Rows from block 4, named by matrix and row number. Rows with one number belong to one channel. Each number is 50 + 12 x the weight over its row's rms, rounded and kept within 0 to 99. All counts start at 0. After the name is the row's rms in percent of the matrix's.
# convs0: first 3x3 conv, stride 2 (model.blocks.4.convs.0.weight, 144x96x3x3), inputs 0-13, a 3x3 kernel for each
# convs1: second 3x3 conv (model.blocks.4.convs.1.weight, 144x144x3x3, transposed), outputs 0-13, a 3x3 kernel for each
convs0.80 167:50 50 50 50 50 50 50 49 50 50 50 50 50 50 50 50 50 50 50 50 50 50 50 50 50 50 49 50 50 50 50 50 50 50 50 50 49 51 50 49 50 46 57 50 50 50 50 50 50 50 50 50 50 50 50 50 50 50 50 51 50 50 50 50 50 50 50 50 50 50 50 50 50 50 50 50 50 50 50 50 50 50 50 50 50 49 50 49 50 50 50 40 50 51 50 49 50 45 50 50 51 50 50 50 50 50 50 50 50 50 50 50 50 50 50 50 50 51 50 49 55 50 50 50 50 50
convs0.81 083:50 50 50 65 50 56 50 49 54 50 50 50 50 50 50 50 50 50 32 52 50 51 51 51 38 43 28 50 50 50 50 50 51 50 50 50 48 55 51 53 47 50 50 49 54 50 50 50 50 50 50 50 50 50 50 50 50 50 51 50 50 50 50 50 50 50 48 50 50 50 50 50 49 50 50 49 50 50 50 51 50 51 50 50 50 50 54 50 50 51 49 51 51 45 50 48 50 46 50 50 50 50 50 50 50 50 50 50 47 50 50 50 50 51 49 50 50 74 50 50 50 51 54 50 49 50
convs0.83 074:56 56 50 50 50 50 49 51 50 50 50 50 50 50 50 50 50 50 50 50 50 50 50 50 50 53 51 50 50 55 50 50 49 50 50 50 50 51 50 50 54 51 46 50 50 50 50 50 50 50 50 50 50 50 50 50 64 49 51 50 48 49 51 50 50 50 50 50 46 50 50 50 50 51 50 50 51 48 50 50 50 50 50 50 50 49 49 49 50 49 47 49 50 00 47 50 52 00 50 50 53 49 50 50 50 50 50 50 49 49 75 50 46 49 50 50 50 52 52 50 48 50 50 50 50 51
convs0.85 130:51 31 49 50 51 50 51 99 50 50 50 50 50 50 50 50 50 50 50 51 50 50 50 50 50 50 51 50 50 50 50 50 34 50 50 49 63 55 49 65 50 50 52 45 44 50 49 50 50 50 50 50 50 50 50 50 53 50 50 55 50 50 74 50 50 50 50 50 51 50 50 50 50 50 50 50 50 50 50 50 50 52 50 50 50 50 50 50 52 50 50 50 50 48 50 55 50 50 57 50 50 50 50 50 52 50 50 50 50 50 50 50 50 52 50 50 52 50 50 50 50 50 50 50 50 34
convs0.86 103:50 50 50 50 50 50 50 50 50 50 50 50 50 50 50 50 50 50 49 51 45 54 54 50 50 47 51 50 50 50 50 50 50 50 50 50 50 50 50 45 40 45 51 49 45 50 50 50 50 50 50 50 50 50 50 50 50 50 50 50 50 50 50 50 50 51 50 50 50 50 50 50 51 50 50 50 50 50 50 50 49 50 50 51 49 49 49 50 50 50 50 49 50 50 49 49 50 50 50 50 50 50 50 50 50 50 50 50 50 50 50 50 50 50 51 50 50 50 50 50 50 50 51 50 50 50
convs0.88 144:50 51 50 49 50 50 50 50 50 50 50 50 50 50 50 50 50 50 50 50 50 50 50 42 50 50 50 50 50 43 50 51 52 50 50 50 52 55 50 50 50 47 49 50 49 50 50 50 50 50 50 50 50 50 50 51 50 50 50 51 50 50 50 50 50 50 50 50 50 50 50 50 50 50 50 50 50 50 50 50 93 50 50 50 49 70 50 50 50 50 50 42 50 49 50 50 99 99 99 50 50 50 50 50 54 50 50 50 50 50 46 50 50 50 50 50 50 42 24 49 50 50 50 50 50 51
convs0.92 096:47 50 50 49 45 49 51 46 50 49 50 47 50 50 50 50 50 50 50 50 35 41 44 49 31 50 50 50 50 63 50 50 50 50 50 50 50 49 52 50 50 97 51 49 50 50 51 50 50 50 50 50 50 50 50 51 50 50 50 50 50 50 50 50 50 50 50 50 50 50 50 50 50 50 50 50 50 49 50 50 50 50 49 49 47 25 50 50 50 50 50 50 49 50 60 55 50 99 99 50 50 50 50 50 50 50 50 50 50 50 52 50 50 50 50 50 50 50 40 50 50 50 50 50 50 50
convs0.93 302:50 50 49 50 45 49 50 49 50 50 50 50 50 50 50 50 50 50 49 50 50 50 50 50 50 50 50 50 50 50 50 50 50 50 50 50 52 46 51 50 47 50 50 50 50 50 50 50 50 50 50 50 50 50 50 50 48 50 50 50 50 50 50 50 50 50 50 50 50 50 50 50 50 50 50 50 50 50 50 50 50 50 49 50 50 50 50 37 99 45 48 50 50 50 50 50 50 50 50 50 50 50 50 50 50 50 50 50 50 50 50 50 50 50 50 50 50 50 50 50 50 50 50 50 50 50
convs0.94 146:50 50 50 50 50 50 50 50 50 50 50 50 50 50 50 50 50 50 50 51 50 50 55 52 51 51 50 58 75 50 99 99 65 50 50 50 50 50 58 50 50 53 50 50 50 50 50 50 50 50 50 50 50 50 50 50 50 50 50 50 50 50 50 50 50 50 50 50 50 50 50 50 50 50 50 50 50 50 50 49 50 50 50 50 51 50 50 50 50 50 50 50 50 50 50 50 50 50 50 51 50 50 52 50 50 50 50 50 50 50 51 50 49 49 50 50 50 50 47 50 34 50 50 46 50 50
convs0.95 100:49 51 50 49 50 50 49 49 50 50 50 50 50 50 50 50 50 50 50 50 50 50 50 50 50 50 50 50 50 50 50 50 02 50 50 50 49 61 00 50 48 00 48 49 50 50 50 50 49 50 50 50 50 50 50 50 50 49 50 50 50 60 49 50 50 50 50 50 50 50 50 50 50 50 50 50 50 49 50 50 46 49 50 50 50 45 50 49 50 50 50 42 48 50 50 26 51 51 48 50 50 52 50 50 53 50 50 50 50 49 50 50 50 51 50 50 51 50 50 51 37 50 58 51 50 54
convs0.96 136:50 48 50 48 50 50 49 50 50 50 49 50 50 50 50 50 50 50 50 50 50 50 50 50 50 50 50 50 48 50 54 50 48 50 51 50 50 39 49 57 50 61 00 00 50 50 50 50 50 50 50 50 50 50 50 50 49 50 50 50 52 49 50 50 50 50 51 50 50 50 49 50 50 50 50 50 50 50 50 50 50 50 50 50 50 50 52 50 50 50 50 50 49 50 50 50 50 50 50 50 50 50 47 49 50 50 52 50 50 50 50 50 51 50 50 50 50 49 50 50 49 49 50 50 50 49
convs0.98 179:50 50 50 50 50 50 50 50 50 50 50 50 50 50 50 50 50 50 50 48 00 50 49 48 50 59 48 49 50 50 50 50 50 50 50 50 46 50 49 50 50 50 50 50 53 50 50 50 50 50 50 50 50 50 50 50 51 50 50 50 50 50 50 50 47 50 50 50 50 50 50 50 49 50 50 51 50 50 50 50 50 50 50 50 50 50 50 50 51 50 52 50 51 50 50 50 50 50 50 50 50 50 50 50 50 50 50 50 46 48 50 50 50 50 50 50 50 46 52 50 51 50 50 50 50 50
convs0.99 126:50 50 50 50 50 50 49 50 50 50 50 51 50 50 50 50 50 50 50 50 50 49 51 50 50 72 61 58 99 64 50 50 50 50 50 50 65 57 92 50 51 63 44 39 59 50 50 50 50 50 50 50 50 50 50 50 50 50 50 50 50 51 50 50 50 50 48 50 50 50 50 50 50 50 50 50 50 50 50 50 50 50 50 50 49 50 50 51 52 50 50 50 50 50 50 50 52 52 50 50 50 50 51 50 51 50 50 50 27 50 50 50 51 50 59 55 52 49 44 47 50 50 51 50 49 50
convs1.80 199:50 50 50 50 50 50 50 50 50 50 50 50 50 50 50 50 50 50 65 50 50 99 50 50 52 54 50 50 50 50 50 50 50 50 50 50 50 50 50 50 50 50 50 50 50 50 50 48 50 53 50 52 55 50 50 50 00 51 41 00 65 48 49 46 50 50 45 48 48 50 50 50 42 30 36 48 50 50 50 50 50 54 51 50 96 50 49 50 50 50 49 50 50 43 51 50 54 57 48 42 29 48 50 49 47 50 50 50 50 49 48 50 54 14 49 48 50 50 53 50 48 41 46 48 50 36
convs1.81 041:50 50 50 50 50 50 50 50 50 50 50 50 50 50 50 50 50 50 50 49 50 51 50 50 50 51 53 50 50 50 50 50 50 50 50 50 50 50 50 50 50 50 50 50 50 51 50 32 50 50 50 50 51 50 48 40 50 50 50 49 38 46 55 50 50 48 50 39 48 50 49 50 50 55 55 00 50 50 50 51 50 50 56 50 50 29 00 49 49 53 49 50 50 49 48 52 50 49 50 49 50 50 50 52 60 53 51 49 50 51 50 50 51 44 50 49 50 49 49 50 50 50 35 51 51 43
convs1.83 080:50 50 50 50 50 50 50 50 50 50 50 50 50 50 50 50 50 50 49 53 50 99 97 50 51 40 50 50 50 50 50 50 50 50 50 50 50 50 50 50 50 50 50 50 50 52 48 50 48 51 51 50 54 50 49 50 44 50 50 27 50 50 53 49 16 46 49 32 50 50 50 66 50 49 38 50 50 51 54 50 50 69 50 49 60 51 49 51 50 50 50 50 50 51 00 50 74 49 50 50 50 50 49 50 45 49 50 51 51 64 49 46 50 45 42 49 50 47 47 51 50 47 49 48 48 46
convs1.85 034:50 50 50 50 50 50 50 50 50 50 50 50 50 50 50 50 50 50 49 50 50 55 50 50 50 50 50 50 50 50 50 50 50 50 50 50 50 50 50 50 50 50 50 50 50 50 50 50 51 50 50 50 50 50 50 50 50 50 50 50 50 50 50 50 66 50 53 96 50 50 50 50 50 50 50 50 50 50 50 50 50 50 50 50 50 50 50 50 50 50 50 50 50 50 50 50 52 50 50 50 51 50 50 50 49 51 50 50 49 49 50 50 47 50 50 50 50 49 50 50 50 50 50 51 51 50
convs1.86 080:50 50 50 50 50 50 50 50 50 50 50 50 50 50 50 50 50 50 50 51 50 50 50 55 51 40 37 50 50 50 50 50 50 50 50 50 50 50 50 50 50 50 50 50 50 51 50 51 50 51 51 50 50 52 50 50 50 51 53 50 48 50 16 50 48 46 50 50 39 50 48 50 50 50 43 50 52 55 50 50 45 50 50 50 49 50 76 50 99 50 50 50 49 50 53 52 53 47 49 50 50 50 50 51 51 50 50 50 50 53 50 50 50 47 51 49 45 51 57 50 50 50 49 51 99 44
convs1.88 129:50 50 50 50 50 50 50 50 50 50 50 50 50 50 50 50 50 50 62 50 50 56 51 50 26 52 50 50 50 50 50 50 50 50 50 50 50 50 50 50 50 50 50 50 50 50 50 50 50 50 50 50 49 53 50 50 50 50 50 51 61 50 50 49 51 50 50 06 50 52 50 50 99 99 46 50 50 49 50 41 50 41 48 50 41 49 50 50 50 50 50 50 50 50 52 50 51 48 50 46 50 50 50 28 54 50 50 46 50 48 50 50 50 50 50 49 50 47 50 50 50 50 50 50 50 50
convs1.92 064:50 50 50 50 50 50 50 50 50 50 50 50 50 50 50 50 50 50 50 50 50 49 50 50 60 50 50 50 50 50 50 50 50 50 50 50 50 50 50 50 50 50 50 50 50 50 50 50 51 51 50 54 50 50 50 50 50 49 50 49 50 50 51 46 50 50 00 43 50 50 50 50 47 46 17 49 50 48 48 50 50 50 50 50 51 50 50 50 50 50 50 50 49 50 50 50 53 50 50 50 50 50 50 50 50 50 50 48 49 49 50 50 18 50 50 42 50 49 50 50 50 50 50 50 52 50
convs1.93 116:50 50 50 50 50 50 50 50 50 50 50 50 50 50 50 50 50 50 50 50 50 50 50 51 51 45 70 50 50 50 50 50 50 50 50 50 50 50 50 50 50 50 50 50 50 50 50 50 46 48 50 48 50 50 50 50 50 50 50 50 48 48 50 50 50 50 50 50 50 67 50 49 50 50 50 50 50 50 50 50 50 50 50 50 50 50 35 51 50 54 50 50 50 50 50 50 49 50 45 50 50 50 50 50 50 50 50 50 50 50 50 50 51 50 47 46 48 50 50 50 50 50 50 50 66 50
convs1.94 258:50 50 50 50 50 50 50 50 50 50 50 50 50 50 50 50 50 50 50 04 50 50 50 50 50 51 50 50 50 50 50 50 50 50 50 50 50 50 50 50 50 50 50 50 50 47 53 50 56 32 51 50 50 49 50 32 24 50 50 50 41 50 35 48 48 47 50 44 38 50 50 51 50 41 50 50 50 50 49 49 32 51 00 41 46 00 48 50 50 50 49 51 50 50 50 48 50 49 44 50 26 21 51 50 59 50 50 48 50 51 28 53 53 49 50 50 50 44 43 47 51 50 55 56 50 50
convs1.95 146:50 50 50 50 50 50 50 50 50 50 50 50 50 50 50 50 50 50 50 51 50 46 18 50 48 50 47 50 50 50 50 50 50 50 50 50 50 50 50 50 50 50 50 50 50 50 50 49 51 50 91 51 00 99 41 45 15 50 50 47 36 48 60 39 50 47 11 51 57 52 50 50 51 46 50 50 50 50 50 50 50 50 51 50 55 50 51 50 50 50 50 50 50 51 00 50 51 52 51 49 50 51 50 50 50 50 51 51 52 62 99 50 60 50 50 52 52 50 50 50 50 99 44 50 34 53
convs1.96 149:50 50 50 50 50 50 50 50 50 50 50 50 50 50 50 50 50 50 62 43 50 50 57 49 50 49 50 50 50 50 50 50 50 50 50 50 50 50 50 50 50 50 50 50 50 50 54 59 51 51 50 52 61 51 42 50 50 99 50 50 44 45 00 54 50 99 50 51 50 50 50 50 70 52 52 50 50 50 40 50 50 50 49 49 50 50 51 45 45 49 50 50 08 50 99 50 52 56 57 53 50 50 50 50 51 51 50 49 50 51 00 56 50 02 50 57 49 50 46 50 50 02 25 27 50 50
convs1.98 219:50 50 50 50 50 50 50 50 50 50 50 50 50 50 50 50 50 50 46 50 49 51 50 50 50 18 57 50 50 50 50 50 50 50 50 50 50 50 50 50 50 50 50 50 50 51 50 48 50 50 56 50 55 65 43 39 54 49 51 51 43 43 40 50 50 49 50 50 45 66 50 50 50 78 49 49 51 62 49 50 50 50 50 49 50 46 50 50 99 53 37 50 45 48 51 51 50 52 50 50 50 50 49 65 56 51 50 44 50 50 50 50 15 42 50 50 50 53 49 50 50 35 46 52 64 53
convs1.99 218:50 50 50 50 50 50 50 50 50 50 50 50 50 50 50 50 50 50 50 50 50 50 50 47 50 52 52 50 50 50 50 50 50 50 50 50 50 50 50 50 50 50 50 50 50 50 50 50 55 51 52 50 78 71 52 54 53 51 50 50 49 50 50 50 99 75 50 52 63 50 50 50 55 97 42 50 50 50 50 45 50 50 57 50 50 24 50 50 50 50 50 50 50 52 50 50 49 58 58 51 49 53 50 50 57 50 50 50 51 50 50 50 34 50 51 50 50 50 26 48 50 50 50 50 50 50